A small class-conditioned image diffusion model, trained from scratch.
Data: trained on pen-drawn characters of a made-up script with 800 signs, 98750 training examples, 2.9 epochs.
Rows from block 2 of a small class-conditioned image diffusion model, named by matrix and row number. Rows with one number belong to one channel. Each number is 50 + 15 x the weight over its row's rms, rounded and kept within 0 to 99. All counts start at 0. After the name is the row's rms in percent of the matrix's.
Before each channel's rows are labels from the 100 images, of 14976 (inputs lightly noised), where the channel reaches its highest value: "colour at peak" is the nearest of a few named colours to the mean colour under the peak; "place" is the part of the image that holds the peak. Only what is clearly more common there than usual is listed. The data: pen-drawn characters of a made-up script with 800 signs. In brackets: how many of the 100.
# convs0: first 3x3 conv (model.enc.0.2.convs.0.weight, 64x64x3x3, each kernel summed), inputs 32-63
# convs1: second 3x3 conv (model.enc.0.2.convs.1.weight, 64x64x3x3, transposed, each kernel summed), outputs 32-63

colour at peak: grey (68)
place: centre (28)
convs0.5 087:57 56 37 28 58 26 61 50 33 69 67 33 51 35 30 60 53 73 84 63 29 26 32 54 61 69 56 43 56 33 60 43
convs1.5 074:41 46 61 54 67 66 61 40 22 57 52 89 53 59 65 42 70 36 52 50 81 68 63 41 87 61 26 60 65 60 59 45

colour at peak: grey (88)
place: centre (34)
convs0.28 131:42 57 44 32 30 33 56 38 47 78 60 41 31 20 54 50 44 49 71 59 51 03 34 42 58 64 59 53 38 34 45 53
convs1.28 076:74 43 60 71 72 42 48 46 93 37 69 76 53 60 56 52 60 73 74 40 78 52 54 52 70 68 44 53 45 47 57 70

colour at peak: grey (80)
place: centre (43)
convs0.19 078:60 40 42 55 47 52 44 64 69 45 69 42 40 82 43 49 44 55 52 53 37 15 82 87 56 39 13 46 41 73 74 53
convs1.19 094:27 20 55 63 31 41 37 54 58 57 51 62 58 49 23 52 57 58 74 33 63 73 37 67 42 55 69 62 63 27 67 54

colour at peak: grey (98)
place: centre (30)
convs0.24 103:56 44 48 51 46 72 55 39 62 03 57 25 56 52 17 66 54 68 50 52 57 56 37 65 63 84 31 39 53 70 57 49
convs1.24 095:64 56 53 47 63 43 46 60 17 56 52 65 57 51 86 23 79 54 32 41 67 76 43 46 90 39 36 55 42 54 53 61

colour at peak: grey (26)
place: centre (44)
convs0.20 077:61 56 55 60 40 48 60 60 71 50 33 47 37 68 42 35 80 75 74 31 35 53 36 62 80 43 30 29 50 84 56 64
convs1.20 114:56 44 47 54 60 67 11 49 26 43 51 69 62 43 29 57 53 79 74 85 72 52 58 64 43 60 79 56 39 61 73 66

colour at peak: grey (72)
place: centre (39)
convs0.27 123:52 68 43 60 39 55 58 58 41 56 58 76 43 23 52 37 63 69 88 55 31 21 57 55 78 63 42 16 36 42 79 47
convs1.27 090:62 54 62 56 70 52 30 58 43 45 48 63 85 50 29 35 38 61 71 45 51 51 50 69 60 59 62 62 33 51 83 55

colour at peak: white (82)
place: centre (40)
convs0.2 102:52 45 48 58 70 53 60 43 29 42 50 16 46 73 46 56 60 47 58 33 45 66 34 75 48 26 42 52 36 70 60 55
convs1.2 110:34 44 57 62 43 53 60 44 47 71 32 13 51 41 51 55 60 29 59 56 40 57 26 68 53 35 24 46 56 58 20 64

colour at peak: grey (87)
place: centre (28)
convs0.43 195:67 84 39 50 52 58 80 31 54 61 39 78 30 48 33 35 60 34 53 24 48 42 36 26 83 36 36 39 61 32 72 24
convs1.43 090:60 48 51 61 40 32 46 42 60 40 34 51 62 69 38 61 66 72 72 95 51 39 43 52 46 32 72 25 49 55 82 70

colour at peak: grey (70)
place: centre (56)
convs0.12 078:53 51 60 48 63 71 51 32 52 39 50 36 61 48 50 46 72 51 37 65 43 78 28 66 39 13 17 29 46 75 59 43
convs1.12 127:49 38 47 40 40 43 60 39 57 57 25 45 47 67 56 64 53 08 42 12 56 60 26 46 29 67 16 58 36 51 19 45

colour at peak: black (92)
place: centre (39)
convs0.56 089:51 53 75 57 36 77 48 59 55 54 56 82 89 44 63 80 26 28 77 31 55 41 70 54 33 25 59 36 29 44 51 61
convs1.56 105:60 63 71 75 48 57 53 59 54 41 29 33 55 53 78 48 60 72 54 23 11 50 15 35 53 51 37 43 51 46 49 53

colour at peak: white (72)
place: centre (35)
convs0.15 079:47 50 32 37 55 52 73 55 42 88 71 45 15 36 67 44 34 42 82 67 61 27 57 47 41 56 47 55 51 24 48 60
convs1.15 065:70 31 49 51 66 55 39 56 50 39 71 63 56 76 68 58 53 85 78 50 65 43 58 71 69 54 83 41 25 69 74 77

colour at peak: black (96)
place: centre (38)
convs0.9 102:58 55 57 70 89 54 69 57 44 56 42 00 53 42 55 33 52 58 49 43 54 74 37 40 45 41 47 49 33 75 64 40
convs1.9 108:52 48 41 56 31 48 53 44 48 53 51 17 48 23 61 47 57 26 36 51 55 73 32 52 37 51 50 48 47 52 16 62

colour at peak: grey (63)
place: centre (39)
convs0.29 107:24 45 38 47 75 50 56 49 55 59 50 14 41 63 43 52 41 43 41 40 65 59 30 60 69 43 56 61 39 78 70 64
convs1.29 121:53 53 58 28 43 62 41 52 60 45 54 98 64 56 62 47 52 62 67 57 39 60 71 58 31 42 48 70 57 37 39 49

colour at peak: white (90)
place: centre (32)
convs0.14 075:51 53 42 65 38 63 58 02 32 36 51 68 63 62 46 47 53 35 51 74 56 56 42 63 39 11 23 33 43 46 56 62
convs1.14 130:67 67 50 55 42 32 28 50 57 68 47 26 37 58 49 66 56 42 32 34 36 36 35 51 38 38 38 51 55 41 53 14

colour at peak: white (78)
place: centre (48)
convs0.51 066:59 55 38 53 37 46 49 56 58 36 46 25 57 27 04 57 58 48 59 55 25 35 50 84 70 63 13 26 62 70 58 37
convs1.51 129:35 39 57 31 64 80 58 47 28 32 38 43 56 56 89 37 41 56 56 40 36 71 37 32 37 64 28 46 32 41 40 69

colour at peak: grey (61)
place: centre (30)
convs0.32 098:64 73 54 62 59 63 72 50 47 53 49 61 15 49 53 42 65 58 48 28 41 35 48 31 84 28 32 50 53 42 78 23
convs1.32 076:32 61 62 44 47 29 63 58 33 27 63 31 73 44 43 67 41 57 82 60 65 23 50 34 58 47 74 54 56 75 44 68

colour at peak: grey (49)
place: middle left (28)
convs0.63 082:46 40 76 15 60 67 55 49 55 39 79 48 76 20 31 64 16 25 43 40 62 69 00 69 46 42 44 38 58 62 57 51
convs1.63 125:65 78 21 55 54 38 66 66 81 55 33 42 47 64 52 31 41 41 28 32 25 49 19 35 38 37 34 49 43 50 49 57

colour at peak: grey (89)
place: centre (33)
convs0.23 090:55 39 43 52 71 68 54 63 79 57 24 56 79 50 38 53 40 59 62 38 52 54 36 58 17 41 69 41 44 37 50 39
convs1.23 131:42 62 59 42 38 44 61 40 62 36 43 45 07 42 47 51 58 56 10 62 50 51 56 38 59 83 36 47 52 45 43 40

colour at peak: grey (52)
place: centre (38)
convs0.36 097:44 67 57 43 61 65 33 43 38 48 52 55 15 27 40 38 54 56 29 32 25 52 51 45 67 34 11 52 56 54 68 54
convs1.36 096:34 36 35 35 26 52 59 42 53 48 32 38 53 66 35 47 10 21 48 20 40 63 22 29 38 27 46 57 39 55 29 31

colour at peak: black (91)
place: centre (27)
convs0.37 092:62 66 52 57 68 81 79 51 54 47 45 84 34 65 57 46 67 40 68 41 40 34 30 29 88 34 28 48 47 51 60 46
convs1.37 068:26 63 38 36 64 45 63 61 47 41 70 24 67 46 46 58 53 66 56 52 46 51 53 52 28 38 76 14 56 49 52 76

colour at peak: grey (87)
place: centre (34)
convs0.30 092:54 62 40 39 27 40 70 41 44 77 60 49 27 30 70 38 61 43 71 61 35 10 61 50 56 68 48 49 44 32 60 55
convs1.30 089:70 35 47 46 74 56 40 48 56 39 74 78 56 68 51 54 48 81 84 49 55 35 45 68 39 71 75 59 30 58 85 64

colour at peak: grey (32)
place: centre (45)
convs0.7 092:36 53 51 57 48 45 49 70 53 54 19 81 73 53 54 37 45 76 57 26 21 66 77 53 36 29 40 34 56 20 30 47
convs1.7 130:34 44 60 70 37 41 66 68 57 64 63 71 82 44 46 38 59 46 61 33 40 31 20 74 70 54 50 34 58 49 51 37

colour at peak: grey (60)
place: centre (43)
convs0.40 110:59 59 50 64 76 69 41 40 54 46 52 17 14 57 51 43 57 64 41 42 38 50 46 54 53 50 29 72 32 65 64 39
convs1.40 080:29 50 43 66 59 34 43 54 30 49 49 57 51 41 42 46 51 66 38 72 58 33 80 43 30 42 62 31 66 43 40 69

colour at peak: black (89)
place: centre (25)
convs0.18 072:29 34 51 58 71 60 48 41 52 61 67 47 45 69 62 78 44 58 58 27 32 64 46 50 47 54 54 49 49 50 62 24
convs1.18 090:69 47 35 48 48 57 48 62 44 64 56 45 48 59 76 33 52 57 45 56 46 65 85 68 46 57 32 40 69 44 43 67

colour at peak: grey (45)
place: centre (32)
convs0.33 082:36 43 65 51 62 68 43 48 46 27 54 47 47 66 65 58 57 63 47 57 54 57 44 71 67 15 29 31 52 53 55 49
convs1.33 119:57 47 73 62 35 51 44 37 60 72 31 20 57 53 68 77 71 31 33 41 56 36 49 56 49 21 20 65 50 54 40 51

colour at peak: grey (87)
place: centre (26)
convs0.35 093:59 48 43 56 71 65 59 65 56 56 28 58 82 52 57 52 44 67 84 38 60 61 23 55 33 51 52 36 46 36 19 63
convs1.35 181:57 49 53 43 42 36 51 43 32 57 86 48 29 39 52 35 37 45 20 85 72 41 84 68 56 37 43 38 67 41 65 41

colour at peak: grey (59)
place: centre (34)
convs0.25 073:40 37 20 50 38 59 61 57 40 62 67 42 46 82 44 68 76 57 63 39 49 59 53 69 58 53 42 35 35 60 87 59
convs1.25 086:59 78 58 60 73 77 34 57 43 46 46 34 62 47 55 46 44 77 60 58 55 56 51 75 52 51 74 56 47 54 74 63

colour at peak: grey (27)
place: centre (34)
convs0.13 099:72 53 37 64 37 38 52 74 29 65 71 63 49 65 49 65 79 65 79 57 43 20 45 73 43 41 50 41 35 45 52 61
convs1.13 085:70 63 71 39 60 54 38 67 30 42 49 45 58 56 65 51 51 64 48 59 51 63 40 21 38 53 80 35 60 54 77 59

colour at peak: grey (27)
place: centre (34)
convs0.31 077:38 52 42 43 62 56 20 60 18 64 64 67 69 87 68 73 55 76 74 17 27 42 59 54 57 55 65 67 45 32 31 26
convs1.31 075:57 67 39 59 51 48 91 54 34 60 61 65 69 35 59 28 47 50 11 52 70 65 43 41 52 33 59 02 50 41 73 47

colour at peak: grey (50)
place: centre (25)
convs0.41 060:29 47 38 57 70 59 60 66 32 36 26 67 59 50 53 40 31 88 48 44 42 56 49 62 62 27 50 33 42 54 55 48
convs1.41 076:72 22 44 55 65 59 64 54 43 39 60 53 65 71 38 62 56 74 88 40 62 42 65 64 67 61 85 58 52 59 83 60

colour at peak: grey (42)
place: centre (37)
convs0.48 085:63 38 53 45 28 52 41 78 48 40 45 77 81 31 42 59 48 52 64 46 54 50 33 54 59 63 66 29 19 71 52 56
convs1.48 087:42 56 46 60 69 81 36 42 75 55 40 63 44 37 48 46 37 38 80 50 37 48 58 65 69 74 65 78 69 68 67 59

colour at peak: grey (32)
place: centre (26)
convs0.47 101:60 68 45 51 73 49 48 61 20 48 43 38 41 38 49 63 65 58 63 35 46 34 27 48 94 20 48 61 29 49 68 41
convs1.47 089:58 52 51 63 67 70 34 70 49 59 67 57 77 43 38 45 35 59 76 99 47 45 70 72 19 50 55 50 60 55 44 60

colour at peak: grey (66)
place: centre (34)
convs0.26 090:27 51 47 34 65 49 58 55 41 43 30 51 23 62 57 57 52 68 00 68 61 83 60 59 66 62 75 65 37 49 37 72
convs1.26 118:55 49 37 58 30 27 48 65 74 59 64 36 52 30 19 63 58 25 15 62 34 45 43 52 53 66 60 41 60 48 52 36

colour at peak: grey (75)
place: centre (31)
convs0.42 069:38 38 68 46 45 65 51 66 41 27 30 65 78 60 58 71 39 50 58 48 49 62 66 45 32 34 67 48 26 55 20 42
convs1.42 068:57 44 43 74 46 69 58 63 82 62 55 39 49 32 49 62 43 66 48 52 40 48 74 57 72 47 55 41 49 63 76 51

colour at peak: grey (63)
place: centre (32)
convs0.38 083:26 18 32 57 82 50 79 54 58 49 49 31 60 46 55 61 22 66 64 48 33 69 34 45 70 63 48 62 52 52 40 44
convs1.38 075:57 59 57 57 55 57 89 50 19 49 48 64 32 35 74 41 53 32 21 62 60 36 72 17 32 26 49 39 52 47 44 60

colour at peak: grey (65)
place: centre (36)
convs0.46 064:66 59 59 65 60 99 34 37 40 43 63 55 45 68 71 39 66 59 58 35 55 73 47 39 61 48 29 65 37 54 74 30
convs1.46 107:44 59 25 33 56 73 58 68 32 54 52 71 68 39 47 47 19 43 37 61 57 63 49 52 60 33 34 30 63 06 35 46

colour at peak: black (86)
place: centre (42)
convs0.0 075:70 45 51 80 70 50 82 62 89 60 69 54 46 66 55 49 53 54 67 32 47 55 37 35 55 65 59 36 43 63 37 53
convs1.0 069:34 61 60 42 47 52 48 60 24 62 47 32 48 58 54 57 67 66 32 56 61 40 64 41 41 59 42 32 53 37 61 60

colour at peak: black (99)
place: centre (32)
convs0.3 086:43 69 41 33 56 42 81 50 54 90 59 54 45 48 29 40 47 56 77 50 38 37 40 41 55 67 50 34 49 28 52 61
convs1.3 068:53 43 56 72 64 60 49 58 43 35 65 50 39 61 99 37 50 54 60 57 65 39 50 43 82 61 49 44 64 53 61 69

colour at peak: white (97)
place: centre (39)
convs0.34 083:56 53 53 54 59 47 56 38 44 39 35 35 02 27 40 34 74 36 42 34 51 58 36 36 79 12 66 43 42 54 78 54
convs1.34 108:49 47 50 46 29 40 40 50 47 56 68 39 52 40 35 54 26 84 93 75 54 40 83 48 32 63 53 56 63 45 43 55

colour at peak: grey (73)
place: centre (37)
convs0.44 077:63 67 41 42 62 52 55 64 43 23 59 22 65 55 42 35 30 63 56 66 22 39 48 62 62 25 17 47 53 54 87 67
convs1.44 112:22 35 41 52 46 60 40 50 39 70 46 66 50 34 66 56 62 59 52 82 98 68 80 44 53 47 69 69 57 48 35 48

colour at peak: black (77)
place: centre (26)
convs0.61 085:61 52 70 90 56 56 47 43 45 47 52 42 57 55 67 88 55 30 27 57 74 66 33 50 19 55 61 42 44 52 62 55
convs1.61 087:43 61 42 57 47 36 62 47 59 60 35 58 86 38 29 54 63 64 76 18 58 44 40 46 42 53 69 38 64 55 44 51

colour at peak: black (100)
place: centre (37)
convs0.59 081:53 45 44 56 61 44 55 46 30 33 41 49 33 44 68 29 61 65 05 66 71 68 63 54 65 41 72 61 42 59 42 73
convs1.59 113:49 52 41 63 47 39 50 46 68 65 42 61 73 44 41 72 61 00 01 24 45 29 35 54 62 36 60 60 55 71 49 19

colour at peak: grey (52)
place: centre (36)
convs0.49 079:52 43 52 55 57 54 47 56 18 28 49 63 65 51 61 48 35 50 38 64 57 73 53 43 63 11 47 43 38 38 45 66
convs1.49 135:49 42 43 58 51 48 48 63 84 56 29 36 42 68 44 61 75 32 28 13 34 54 29 62 42 57 43 81 50 71 56 20

colour at peak: grey (39)
place: centre (42)
convs0.21 080:54 54 46 58 53 62 58 43 43 31 56 62 17 26 48 32 47 38 30 19 34 42 55 48 54 31 36 65 41 58 74 41
convs1.21 099:41 56 39 38 45 54 48 58 41 48 24 46 43 77 33 52 38 40 32 47 41 17 00 41 45 43 33 66 37 61 28 43